{
  "model": "image captioner",
  "dataset": "cartoon faces",
  "train_examples": 203450,
  "image_size": 48,
  "crop_scale_min": 0.8,
  "horizontal_flip": false,
  "translate": 0.12,
  "rotation_deg": 5,
  "tokenizer": "word",
  "vocab_size": 45,
  "encoder_arch": "vit",
  "encoder_norm": "layernorm",
  "encoder_norm_position": "pre",
  "encoder_activation": "gelu_tanh",
  "encoder_head_dim": 32,
  "encoder_fused_qkv": true,
  "encoder_bias": "none",
  "encoder_qk_norm": false,
  "encoder_parallel_block": false,
  "encoder_inner_norm": false,
  "encoder_moe": "top_k",
  "encoder_num_experts": 8,
  "encoder_moe_every": 1,
  "encoder_expert_mlp_ratio": 1,
  "encoder_experts_per_token": 1,
  "encoder_shared_expert": true,
  "encoder_patch_size": [4, 4],
  "encoder_conv_stem": true,
  "encoder_layers": 12,
  "encoder_width": 256,
  "encoder_positions": "conv",
  "fusion": "prefix",
  "label_smoothing": 0.1,
  "decoder_width": 192,
  "decoder_layers": 12,
  "decoder_norm": "rmsnorm",
  "decoder_norm_position": "pre",
  "decoder_activation": "quick_gelu",
  "decoder_mlp_ratio": 4,
  "decoder_head_dim": 64,
  "decoder_fused_qkv": false,
  "decoder_bias": "all",
  "decoder_qk_norm": false,
  "decoder_parallel_block": false,
  "decoder_inner_norm": false,
  "decoder_positions": "sincos",
  "decoder_prefix_bidirectional": true,
  "decoder_connector": "linear",
  "decoder_tie_embeddings": true,
  "residual_init": "zero_last",
  "optimizer": "soap",
  "beta2": 0.95,
  "learning_rate": 0.0031,
  "beta1": 0.95,
  "shampoo_beta": 0.95,
  "eps": 1e-08,
  "precondition_frequency": 16,
  "max_precond_dim": 1536,
  "one_sided": false,
  "adamw_lr_other_params": 0.0028,
  "max_grad_norm": 5.0,
  "max_steps": 18100,
  "batch_size": 96,
  "epochs": 8.5,
  "lr_schedule": "wsd",
  "decay_fraction": 0.2,
  "final_lr_fraction": 0,
  "warmup_steps": 900,
  "weight_decay": 0.09,
  "adamw_weight_decay_other_params": 0
}
Rows from block 3 of the image encoder of a small image captioner, named by matrix and row number. Rows with one number within an expert belong to one neuron, the router's apart. Each number is 128 + 32 x the weight over its row's rms, rounded and kept within 0 to 255. All counts start at 0.
After each expert's rows are labels from the 100 images, of 14976, where the router gives the expert most weight on average: "strongest on" is what is common among them. Only what is clearly more common there than usual is listed. The data: cartoon faces.
# router: router (encoder.blocks.3.mlp.router.weight, 8x256, trained with AdamW), inputs 0-85
# up: expert up (encoder.blocks.3.mlp.up, 8x256x256), inputs 0-85
# down: expert down (encoder.blocks.3.mlp.down, 8x256x256, transposed), outputs 0-85

# expert 4
router.4 [ 82 157 175 103 100 182  94 103 138  30 102 116  96 152  72 125 108 156  92 109 135 136 173 133 128 120 203 141 131 112 159 200 143 109 119 179 133  80 138  90  82 155 119 178 120 112 147 131 158 134 148 104 140 165 119  87 154 149 110  86 142 154 103 113 102 136 159 186 157  92 107  94 111  98 152 142  66 111 124  92 125 104 103 128  83 159]
up.0 [149 114 139 146  36 159 154 145  96  69 150 124  96 152 157  61 142 178  71 153 186 131 162 162 188 193 193 111 142 126  94 159 143  83  92  99 125 171 128  91 154 138 162 125 130 124 175 149 137  96 129 138  53 115 149 141 157 114 167  80 183 139 120 161 117 125 113 141 180 167  55 127 118 194  87 144 167 141 110 121 114 136 149 146 109 130]
down.0 [103 126  98 163  92 105 129 142 159 104 109 148 159 127  85 170 145 157 199 139 156  95 113 170 104  86  96 135 159 118 173 131 106 149 113 116  58 122  82 187 130 123  80 122 112 130 129 157 123 144 215  64 110 112 121  89 138 100  89 162  76 192 180 157 104 157 119 112  91 155 136 108 120 194 126 113 111 121 105 150 121  75 111  77 133 162]
up.1 [161 147 205 137 114 183 149 163 207 116  72 108 154 139  89 137  86 183 124 128  97 183 123 123  86 143 108 117 188 106  94 127 140  99 154 133 100 143  88 164 145 139 126  76 121 144 133 150 111 214 107 112 106 148 136  71 104 157  99 128  28 152 128 161 103 113 177 120  94 126 119 131 132 101 142 143 147 110 129  98  95 123 213 176  94 135]
down.1 [143 151  97 106  97 179  91 187 195  94 165 108 199 139 119  83 120 117 121 115 177  59 103 192 140 132 106 128 109  78 133  60 111 150 117 146 160 134 159 166 155 147 100  84 116 170  91 121 103 155  98 121  74 183  63 143 138 130 108 112 123 133 143 129  99 108 127  81 100 112 111 115 139  22 134 124 160 138 111 146  76 147 117 133  97 115]
up.2 [ 95 194 108 199 112 156  88 131 119 131 135 113  74 151 157  96 148 134 174 133 152 116  87 109 109 118  99 119 166 114 138  91 124  99 173  87 123 126 112 142 135 155 162 101 165  96 139 132 123 122 108 156 170 150 110 161 113 131 162 139  46  75 139 119 160 141 125  91 118 132 162 112  98 182  90  99 111 163 113 142  92 183 160 102  85 151]
down.2 [134 116  99 154 152 123 196 179 115 113  59 108  86 135 162 123 156 169 130 137 180 185 172 148 138 165 137 143 157  95 153 146 128 118  90 130 188  79  98 105 129 144 133 165  51 165  79 148 163 121 219 133 153 124 130 124 113 108 146  80 102 189 142 126 166 132  96  87 151 163 142  79 117 140 113  99 117 151 106  67 121  84  94 110 144 168]
up.3 [143  59 121 124 148 158 176 136 149 119 153 106 188 188 166  80 156 122 108 154  84 150 104  90 103 116 140 110 143  81 135 175 205 131 183 137 106 163 155 124 126 175  63  78 169 107  82 150 135 130 134 147  58 185 154 158 112 189 133 168 156  89 151 142 135 132 174 115 108 130 108 176 149  96 129 108 126 104  72 119  79 188 117 199 157 111]
down.3 [136 141 103  43 117  90 129 114 181 158  96 119 165 124 127 117  96 178 111 140 138 110  28 148 159 113  82 111 179 206 147  89 149 145  71  95 105 128 181 115 118 116 148  94  97  90 160 120 102 120 107 167 123 126 154 138 139  99 132 137 158 139 106 159 113 116 134 172 140  75  82  99  73 203 156 134 111 120 144 154  92  89 144 161 129 135]
up.4 [132 106 139 155 198 184 128 150 173  87  59 117 145 172 118  83  69 101 103 123 141 118 100 106 129  82 225 237  50 185 156 141 110 134  83 139 136 136 211 147 107 131 112 138 161 113  96 163 157 119  88 156  67  75  90 124 151 100 144 120 104 146 162 141 143 101 114 109 132 154 170 148 121 112  90 114 110  90 180 120 154 124  65 121 175 161]
down.4 [123 110 160 100 158 176 100 143 123  81  70 117 150 115 125  89 136 195 124 121  79 125  86 157 158 163 223 127 153 119 150 125  93 118  91 112 126  93 142 160  85 157  83 133 178 122 127 141 159 116  95 143 152  95 136 105  76 153 115 190 130 116  95 126 106 112 145 126 204 151 130 132 110 168 103 179  78 157 147 155 135 104 120 125 113 138]
strongest on: beard; curly hair; pink hair

# expert 0
router.0 [137 124 165  96  84  87 180 137 128  78 111 118 128 156 134 152 171 153 160 101  81  93  95 147 122 101 174 109 110  88  76 137 118  95  87 103 171 123 101  88  69 154 136  88 134 128 171  91 120 130 107 133 110 156 102 191 115 168 169 143 135  85 112 149 110  77  61 159 121 147 102 130  70 156 120 122 117 147 134  97  90 122 163 209 107 115]
up.0 [123  61  91 134  83 106 149 117 184 197  75 133 165 110 180  95  84  58 157  80 176 193 126  83 117  63  61 139 133 133 106 120 127  81 102 132 154 123 107 150 160 112 179  99 127 136 158 142 115 144 105 154 172 167 112 141 149 102 122 137 129 111  87 189 111 206 102 156 105 116 115 166 177 168 158 121 126 172 131 145 117 124 110 173 107 103]
down.0 [133  90 123  71  75 146 144 129 175 173 147 115 146 138 154  83  81  61 137  95 111 109  89 111 183 136 201  76 162 164 160 133 127 180 222 126 144 124  92 118 142 117 158 140 134 172 110 149 128 135 107 128 126 106 161 128 115  90 155  79 132 141 124 115 156 129 133 131 138 128  94 160 124 152  92 133  80 125  92  96 135 111 102 115  88 107]
up.1 [176 148 170 145 132 124  76 158 204 120  93 124  67 154 143 208 152 137 168 138 143  67  64 155  73 158 114 152 131 154  99 146 124 142  95 133 143 128 162 129 123 155 108 190 153 142 170  89 185 123 118 236 182 119 199 112 130  91 113 143  93 162 121  73  79 133 147 152 161 136 150 142 115 154 103 102 122 139  98 183 144 152  95 148  88 198]
down.1 [141 115 104  98 181 168 167 145 210 179 113 137 120 127 114 155 134 142 177 129 199 154  63  89  78  65  59 139 113 113 133 147 102 157  77  98 187 148 148 120 121 131 141 126 115  92 161  78 131  95 151 151 119 108 139  94 107 147  93 198  73  82 132 138 134 138 131 110 124 163 183 153 182 133 149  90  62 154 145  52 137 167 117  89 205 115]
up.2 [153 123 123 166 116  96 228 155 112 234 188 119 123  96 156 117  55 190 151 108 111 161  95 133 150  99 109 200  97 146 128 131 126 112 135 145 145 138 146 165 136 154 168 135 121 135 126 168  96 124 134 153 159 117  65 151 146 113 115 142 207 136 135 121  87 157  65 115 135 108  96 110 120 168 138 148 152 134 111 119 116 102 138 198  65 115]
down.2 [160 131  75 110 149  96 150 110 127 121  86  80 140 179 157  90 149  92  81 106 146 146 106 110 144 138 106 145 159 143 113 169  96 157  94 152  45 115 170 136 120 124  77 204 139 111 121 175  70 116 136 100  94 147 190 165 176 139 155 150  66 155 141 138  81 167  88 149 143 109 169 140 118 164  81 165 185 114 159 173 164 108  91 133 166  70]
up.3 [121  35 161 144  66 113  78  97  96 151 138 150 162 144  85 141 162 145 101 131  81 152 113 129 120 143  86 158 180 134 101  82  83 155 193 112 124 119 211 145 127 134 144 102 124 173 134 168 131  77 110 105 149 134 118 141 110 131 127 165 145 107 143 143 112 129 109 165 115 110 138  80 141 241 101  84 145 131  86  75 118  97 124 153 127 147]
down.3 [ 75 125  66 112  96 117  91 138 141  84  46 176 103  85  99 148 106 191 161  64 166 135 124 162 151 119 160 145 110 102 129 141  83 142 142 118 115 146 131 168 139 101 178 130 157  76  97  93 162 109 147 111 131 144 210 114 142 188 163 109 127 213 149 125 132 142 136  99  97 158  83 123 143  63 182 142 134  79  88  95 135  66 134 123 110  86]
up.4 [ 98 129 123  27 174 177 118 119 136 215 115 115 169 102 105 170 119  49 117  64 170 139 183 163 204 115 191  76 136 105  83 116 146 157  87 148 149 126 124 171  61 137 115 109 132 168 143 109 106 152 133 140 108 153 120 140 156  76 145 179 120 147 159  79 126 145 137 157 123  95 179 126 124  95 188  96 103 112 107 137 106  83 217 140 106 182]
down.4 [143  92 134 128 188 169 112 154 139 102 146 149 103 170 146 149 157 140 166  98  94  73 180 145 161 116 157  92  95 148 125 106 154 117  64 113  83 148  56 104 171 150 108 164 108 134 162 110 128 104 151 120 155 143 177 116 118  60 124 106  98 145 163  95 154  60 124 115 146 115 120  86 169 146 136  69 133 169 111  97 182  89 203 139 120  94]
strongest on: hat: no hat; bald

# expert 3
router.3 [158 110 145  93 197  93 164 136  71 185 133 141 146 101 165 156 103 179 111 137 145 104 117 145 133 137 162 146 114 150  97 116 133 125 133  70 151 172  88 110 145  78  91 147  83 137 153 123 129 141 156 153 123 101 105 116  88  66  77 122 134 130 140 162 106 135 120 140 124 118  81 122 149  97  54 151 105 152 113 135 120  66 126  82 126 126]
up.0 [ 98 169 184  84 133 127 115 150 187 144 127 172 164 100 186 165 137  94 146 102 116 152 145  93  88 116  85 151 117 150 137 126 113 174 112 180 157 147  98  94 166 114 146  69 159  92  94 126 131  93 126  81 107 104 110 166 152 158  86 119 126 102  65 149 141 120 167 119 112 144 103 134 111 120 115 181 157 140 132 140 133 117 106 102 100 129]
down.0 [ 78 102 202 131 135 115  93 133 156 133 161 192 150 120 145  75 135  84 114 103 128 135 171 111 142 134  79  84 118 156 108 102 133 134 112 131 110 128 142 109 127 184 123 127 167 158  90 161 120 118 122 164 140 100 107 130 101 127 156  95 143 103 119 134 118  90 134 176 114  85 142 161  91 133 199  80 108  51 173  67 113 112 142  65 124 156]
up.1 [112 142 179 147 131 156 170  45  59 140 144 142 132 135  93  94 125 116 116 162 128 150 122 156 132 186 163 126 136 116 141 140  91 146 125 142 123 134 158 108 119 159 120  68  85 156 121 134 110 131 118 118 119 121  89 177  99 102 129 151 121 132 129 145 127 131 193 137 144 146 168  90 127 163 178  89 105 133  86 146 117  29 125 126 140 125]
down.1 [ 79 101 146 124 142 136 132 164 130 166 120 149 133 121  92  90 104 137 119 147  89 185  66 127 152 135 117 114 128 160 105 109  77 119 134 174 158  95 100 118  67 170 106 133 181 117  78 119  91 140 152 122 132 124 119  73 122 156 134 132 112  70 155 161 113 120 149 106 122 108 121 163  97  77 153  72 172 111  60 150  94  77 122 107 120 115]
up.2 [142  97 141 142 125 104  84  83 112 113 175 158 120 145 163 107 166 125 131 114 181 145 158 192  92  62 156  84 148  96 191 109  83 122 163 154 142 126 109  85 166 115 104 200 133 114  97 100  67 128 153 128 164 197 129 137 169 100 141 148 110 143 115 142 184 105 150 152 137  95 144 139 108  89 139 113 117 152 164 175 167 148  71 176 134 150]
down.2 [ 95  59 111  57 132 173 162  93 195 130 149  88  72 150 141  86  58 110  88 135 152 113 175  69 163 114 133 100 121 122 165 134 170 167 109 149  88 149 126  98 216 176 122  88 178 104 133  92 124 135 152 183 134  97 113 113  98 113 182 142 137 131  80 120 159 140 171 165 155 127  93 147 154  31  58 122 133  80 155 129 159 172  88 122 102 164]
up.3 [ 88 125 118 137 133 150 112 139 161 123 135 123 190 138  75 173  85 138 149 147 132 108 111 119 117 165  69 155 125 136  75 147 126  60 135 145 114 132 131 173 128 144 151 125 159 109 130 132 113 125 142 124  89 159 122 122 110 114 203  96 118 136 115 105 106 123 109 103  87 130 147 181 136 132 151 175  92 118 114 138 108  92  69  44 128  99]
down.3 [ 39  93 174 154 109 143 187 143 126  32 118  96 135 137 149  94 169 171 134 149 128 130 118 118  38 127  71 130  85 169 133 140  95 100 128 167 130 144 188 146 186  50  91 147 128 108 129  83 171 137 154 104 113 140 176 122  66  88 104 163 105 159 194 149 170 129 109 115 152 111 200  64 145 186 125 160 195 109 152 145 148 110  90 196 152 119]
up.4 [ 83 126 127  77 157  72  91 154 152 149 196 125 199 119 192 136  87 129 100 155 180 118 155 112 135 153 130 124 169 198  93 148 104 174  71 143 129 120 126  96 124 118 148 119 117 129 141 142  94 137  95 158  54 133 115 139  96 121  82 139 149 189 101 118 135  72 125 148 129  90 132  86 151  65 124 182 119 141 150  82 160  72 101  34  65  89]
down.4 [ 51  79 120  85 133 125 121 161  77  96 122 104 135 123 177 135 110 140 105 167  88 144 113 110 148 118 121 134 174 125 116 137 146 174 118 138 153 152 139 160 125  86 148  84 146 107 110  71 133 106 157 141 155 153 158  92 121  91 139  91  71 186 143  44 167 122 114 150 110 123 145 127 165 154 152 128 153  86 127 119 196 115 181 123 137 154]
strongest on: short hair; bald

# expert 7
router.7 [129 112 108  93 167 149 101 152 125 167 139  95 102 143 175 109 181 128 132 140 136 128  94 101 116 159 166 108 123 151 165  99 121 133 142 148 147 139 141 157 149  95 127 205 115 151  86 129 133  64 129 193 154 114 162 111 144  90 175 139 106 127 163 156 129  65 167 145 157 157 204  92 134  62  80 132 127  85  55 157 161 170  50 143 147 135]
up.0 [ 79 108 115 116 104  91 152  64  80 163 140 105 133 128 113 147 127 145  75 116 166 143 143 145 115  96  92 136 148 122 167  82 127 178  98 151 101 137 112 137 170  84 126 149  95 133 174 110 154 128 162 154 108  61  79 157 118 128 112 121 141 157 149 101 110 111 102  90 119 116 122  91 115 104 144 167 137 154  70 117 120  70 153 162 113 118]
down.0 [154  88 172 138 134 149 137 120 145 124 176 104 164 119 117 194 156 125  72 164 118 138 118 114 208 110 102 138 205 118 101 136 142  90 190 123  91 107 155 106 136 113 138  72  88 148 103 125 133 150 137  88 105 134  96 138 133 135  96 182  91 106  87  31 136 143 131 150  94 140  91 133 178 121 118 139 108 136 155 180 192 131 130 154 117 172]
up.1 [130  89 117 104 165  97 128 107  99 217 129  77  83 135 163 165 166 124  92 142 161 122 185 201 112 155  64 138 112 116 112 126  97 123 180 131 140  96 157 155 148 103  90 116 173 112  88 167 109 149 148 140 146 110 133  93  93  66 133 135 150 124  69 148 124 124 191  57 110 133 112  50 114 126 201 113 154 166 114 152  63 125 137 153 105 104]
down.1 [141 118 112 130  94 132 166 161 114 105 109  99  74  85 130 137 134 171 140 138 155 103  96  48 151 126 136  94 169 123 125 153 166  85 126 178 136 165  91 103 156  60 152 148 158  92  94 110  80  60 124 100 109 106  94 152  95 169 105 134 112 162 128 102  97 163 134 103 128 165 129 129 147 156 184 124 106  89 125 115 178 136  35 136  97 125]
up.2 [181 148 158 112  89 192 154 130  93 108 132  93 173 153 113 121 118  79 154 174 139 128 115 164  87  95 201 113 154 167 112  88 172  72 125 134  66 171  87 145 122  75 163 129 139 150  97 112 135 170 110 113 116 112 138 153 140  81 116 119 162 125 139 123 215 100 119  68 140 128 120 106 171 104 112 184 120 121  83 110 151 164 138 100 109 136]
down.2 [133 112 111 163 138 122  79 121 133 142 105 169 148 125 108  93 184 139 109  58  96 125 138 132 194 118 124 121 136 131 129  80 141 121 164  88 108 129  83 112 133 211 149 126 131  60 179 141 156 140 141 173 129 108  87 111 162 138 139 171 157  77 115  39  90 103 140 155  90 153 117  94 100 127 103 140 108 111 104 100 184 125 106  41 202  73]
up.3 [ 94 104  81 104  40 160  68  91 117 125 157 136 120 129  81 108 131  90  84 143 132 108 159  93  89 166  78 115 173 115 191 112 158 120 149  92 144 143  78 108 153 150 112 154  95 127 109 129 178  85 104 112  91 105 162  44 113 157 137 118  85 104 146  91 149 169 116 142 147 123  99 131 128 139 153  96 124 143 163  65 203 136 120  79 113 112]
down.3 [117 139  71  82 184 125  52 120 135  85 110 134 160 140 126 141 121 122 108  90 130 130 131 158  67 173 156 143  94  96 151 117 220 143 138 128 134 119 140 183  84 133 104 170 137  92 110 117 155 117 123 171 141 147 155 100 103 120  77 135 128 148 131 157  96 153  96 118 145 145  86 124 123 166 154 187 144 118 108 111 126 143  87 130 100 141]
up.4 [131 114 138  89  80 159  73 161 153 133  79 113 129 115 127 107 131 151  79 145  50  60 115 136  16 151 191 126 110 167 169  71 160 164 113  98 115 143 126 134 111 125 113  84 137 161 127  80 142 127 122 163 159  94 125 116 152 167 108 118 184 166 143  98  62 160 105 107 148 117 140 114  80  50 100 125 120 154  41 129 212 120 145 168  98 147]
down.4 [139 183  69 107 133 115 129 116 135 149 161 131  94 140 113 110  85  77 139 126 174 125 121  12  98 102  97 119 112  74  88 154  95 177 172 117 138 146 169 105 145 123 164 175 132 141 143 108 136 154 127  77 125 114 152 144 169 143 134 126  94 144  83 105 134 179 176 154 192  96 175 128  59 146 160  97 133 128 190 100 143 126 103 128  83 168]
strongest on: curly hair; cap; blue hair

# expert 5
router.5 [126 127 101 193 134 152  80 143 130 147 140 148 121 142 189 132 158 129 106  96 101 158 170  89 130 125  97 160 151  97 111  87 105 126 115 126 103 129 131 186 130 125 137  75  94 122 145 183  77 162 112  87  88 146 145 146 132 150 117 168 192 115 139  72 129 164 149 107 164 115 173 144 168 127 142 105 198 112 188 124 124 140 148 101 194 141]
up.0 [166  99  61  97 217 135 116 133 136 120 126 137 170 135 184 175 112 137 132  99 105  91 135  79 147 109 102 137  60 142 106  90 104 126 103 125 105 150  85 125  75 143  95 100 169 121 112 103 100 128 100 159 142  70 127 125 144 143 181 126 107 118  99 165 164 130 172 186 164 133 165 113 163  68  80 123 175 135 108 103 115 113 123 121  97 123]
down.0 [136  83 169 127 136 130  98 144 167 169 103 123  90  82 159  95  91 137 126 126 163 142 186 147 124  89 111  99 138  75 124 126 104 107 125  88  88 115  79 117 107  71 126 107 156 116 154 124 175 162 128  75 105 117 166 186 102 197 148 122 107 170 131 148 110 138 152 214 173 150  97 115 129  91 121 190 115  91 101 100 130  90  94 144 103 142]
up.1 [104 103 146 193  94 136 105 161 130  97  91  84 153  72 100 145 167 210  50 175 174 128 153  83 188 152 105 118 164 206 166 108 163 104 168 100 145 155 156 130  87 119  95  82 107 139 102 154 139 116 134 175 138  88 154 187 110  78 109 139 120 100 137  91 167  73 143  77 146 161 154 177 145 154 115 115 116 115  96  99 133 100 139 198 114  92]
down.1 [151 177  97 160 131 105 114 118 178 119  71 118 139 121  97 124  97  89 142  91  81 150 157 133 113 115 106 217 118 122 143  89 120 110 159  73 111  91 133 107 137 113 125 102 153 112 187 113 190 154 117  92 180 116  88 116 141  96 154 107 168 140  90 130  70 122 160 193 189 126 149 184 121 116 138  86 102 145 107 168 161 178 119  86 163 168]
up.2 [137  85 150 102 137 153 137 148 215 191 170 147 121 127 191 108 123 110 133 150 100 153  68 199 117 167 190 108 148  94  96 150 114 104 141 126  98 103 167 130 130 134 123  66 113 120 192 167 103 176 117 188 170 107  92 120 141 156 104 135 138 130 122 188 114 133  62 183 105 159 113  66 146  70  92 161 147 132 158 115 174 147  80 140 109 146]
down.2 [ 93  84 130 133 123 128 119 135 159 139 159  88 119 148  90 149 209 149 161 148 100 144 185  71 151 169 134 157 149 138 123 153 109 148  57  94 112 153 109 115 156 164 133 106 190 120  97 136  87 101 158 174 107  95 163 126 114 148 123 103 105 137 126 121 135 147 140 161 106 177 121  76 123  53 133 183 143 131 133  84 125 104 160 172 113 130]
up.3 [130  72 133 151  84  83 108 173 116 112 109 126  66 146 154 114 129 106 165 109 149 180 163 151 113  76 128 105 160 137 164 161 116 169 144  61  84  82 145 105 170 109 118 118 132  93 146 103  94 162 197  95  83 216 109 118 190 110 188 142 144 122 164 185 133  82 137 162 127 181 143 147 212 102  81 125 181  73 109  85  45 128  38 140 128 137]
down.3 [155 123 148 109 177 142 201 152 122 150 161 100 150 125 127 158 112 157 129 141 130  85 130  98  92  56 123 110  86 126 115 125  95 148 128 158 112 127  93 125 117 145 136 142 164 146 110 107 152 108 156 147 163  97  89 161 126 117  98 153 120 101 140 215 156 112 115 128 137 154  98  88 104 181 107 112  52 124 155 104 152  74 156 122 143 164]
up.4 [ 51 157 115 154 160 126 112 220 124 138 169 172 164 131 148 137 131 156  89 112 164 149 105 105 125 170 192 126  76 107 142  94 144 124 167 130 159 137 100 117 142 147  79  98  48  99 193 167 116 115 199 135 121 133 111 131  93 123 142 145 116 122 143 122  92 139 147 124 140  75 162  88 125 108 171 131 122 125 120 107 103 102 107 100 120  99]
down.4 [169  94 141 112 128 115 107 119 156 143 130 119 102 131  53 133 142  62 213 120 146 139 149 128  81 131  97 106 177 140 105  60  70 156 136 188 176 118 165 124 184 183 183 139 139 113 112  74 112 146 121 132 102 171  71 134 104 142 160 110 124  89 111 116 113 152 116 106 143 145 148 101  94 160 132 106 157 125 167 136  99 173 120  92 202  72]
strongest on: pointed ears; green face; a mohawk

# expert 1
router.1 [105 170 105 142 104 137 162 137 229 120 150 122 139 127  98 116  99  83 152 198 180 114 124  73 117 155  67 125 163 185 123 171  95 149 163 160 105 186 140 150 109 118 142  89 126 132  86 121 121 137 165 116 163 100 133  96 116 110 130 137  94 171 114 130 129 146 168  92  91 133 116 103 122 182 201 141 130 136 219 135 147  89 181 117  62  63]
up.0 [132 159  97 104  69 106 151 134  92  72 143 134  62 113 160 155  91  71 201 126 162 116 116 159 180  82 144  93  55 114 141 153 114 115 110 117 131 157 169 124 140  98 115 142  98 139 153 139 128 159 139 122  96 126 186  95 128 123 126  93  55 132 156 135 160 103 122 128 148 107 131 159 171 109  84 104  75 167 115 149 132  76  80 146 152 109]
down.0 [114  55  78 102 140 140 187 173  90  99 144 134 141  82 137 136 175 136 168 145  37 149 121 201 100 156 141 127 111 121 141 129  86 183  45 167 113 146 104 120 174  54 124 132  77 106 124 159 162 146 131  62 144  80 112 188 114 104 132 137 136 158  97 163 160 107  96 104 116 116 109 138 126  82 118 147  62 143  92 117 158 185 148 159 121 140]
up.1 [123 169  98 145 107 121 160 134 157  92 174 121 144 116 187 154 108 140 140 119 162 155  69 140 138 115 118 137 114  36 167 102 115 122  87 136 118  77 162 118 137 102  79 145  89 160 111  99 128 150  79 156 168  94 159 118 168 151 118 178 144  99 105  63 161 115 166  69 159 120  85 113  67 114 157  85 134 149 163  68 138 108 109  68 134 125]
down.1 [131 140  95 189 105 133 140  54 133 127 151 124 158 144 107 156 172 123 143  88 102 174  92 128 129  87 101  73  86 123 211 126 106 168 147 129 111 105 134 135 171 113 123 164 117 143 133  89 133 151 131 156 172  37  96 153  95  94 147 133 151 130 149 113  83 126 143 126 103  40 164 188 125  33 121 125 102 138 147 118 115 142 116 111 159  91]
up.2 [138  87 154 136 136 113 144 101 118 148 119 142 166 147 139 111 121 102 159 166  93 131  95 115 132 144 120 141 175 135 100 126 132 183  96 160 127 134  66  63 138 122 147 111 116 128 126 153 131 122 114 146 116 141 119 141 134 162  76 142 146  93 117 183 132  79 175  92 129 137  27 131 115 164  88 137  97 130 127 111 127  55 129 135 118  82]
down.2 [170 113 133 150 127 138 139 141 127 160 111 105 103 136 181  99  77  61 151  86 125  99 129 112 136 150 130 121 118 121 197 136  95 130 121 184  96 183  86 133 145 101 109  57 173 107 132 152 150 135 145 114 134  99 141 134  96 189  97 123 154 192 138 137 117 143 155  81 126 119 143 130  87  84  94 104 105  99 101 135 136 199 134 211 236 142]
up.3 [106 172  86  72 132  68 147 137 212 108 104 134  80 156 140 104 142 156 122 126 152 130 128 160 153  94  82 100 178  40 100 150 122  97  96  94 123 144 148 162 162 139 105 160 121 129 116 163 123 178 167  41  66 188  91 112 106 106 130 159 156 149 117 160 138 153 114  58 140 136 111 146 130  98 107 145 180 124 152 100 149 178  93 164 135 146]
down.3 [108 105  90 131 151 120  47 153 199 103 121  89 139  89 133 134 169 100 138  96 165 159 102 135  72 187 177 164 115 141 143 132 145  75 126 151 160 133 122  36  89 127  97 125  87 133 137 123 106 178  80  95 129 122 144  46 121 178 151 106 112 101 124 150  89 148 144 119 130 116 144 109 125 107 147 103 139 148 125 143  95 122 199 163  48 171]
up.4 [158 128 131 149 172 115 172  80 127 136 107 197 174 140 133  69 137 106 230 146 135 155  95 121 134 101 117 126 108  79 131 143  96 113  41 120  84 106 105 161 126 129 105 138 133  93 144 156 154 126 120  90  91 120 132  80 135 142 129 164 115  79 124 137  86 153 183 134 119 139 146  91 128  68 101 108  91 161 117 118 172  91  77 177 119 156]
down.4 [108  93 169 137 154 120 112 124 172 102 112 145 134 128 155 136 111 153 119 163 127 110 117 117 117 117 111 179 110 102 143  94 127 138 118 144 115 145  75 104 119  97 129 139 116 142 126 104 132 139 107  56 114 126 128 216 131 142 121 134 118  90 157  82  88  90 130  98 191 102 147 162 160 183 134 136 149 125 130 169 154 216 145 137 140 128]
strongest on: beard; spiky hair; sunglasses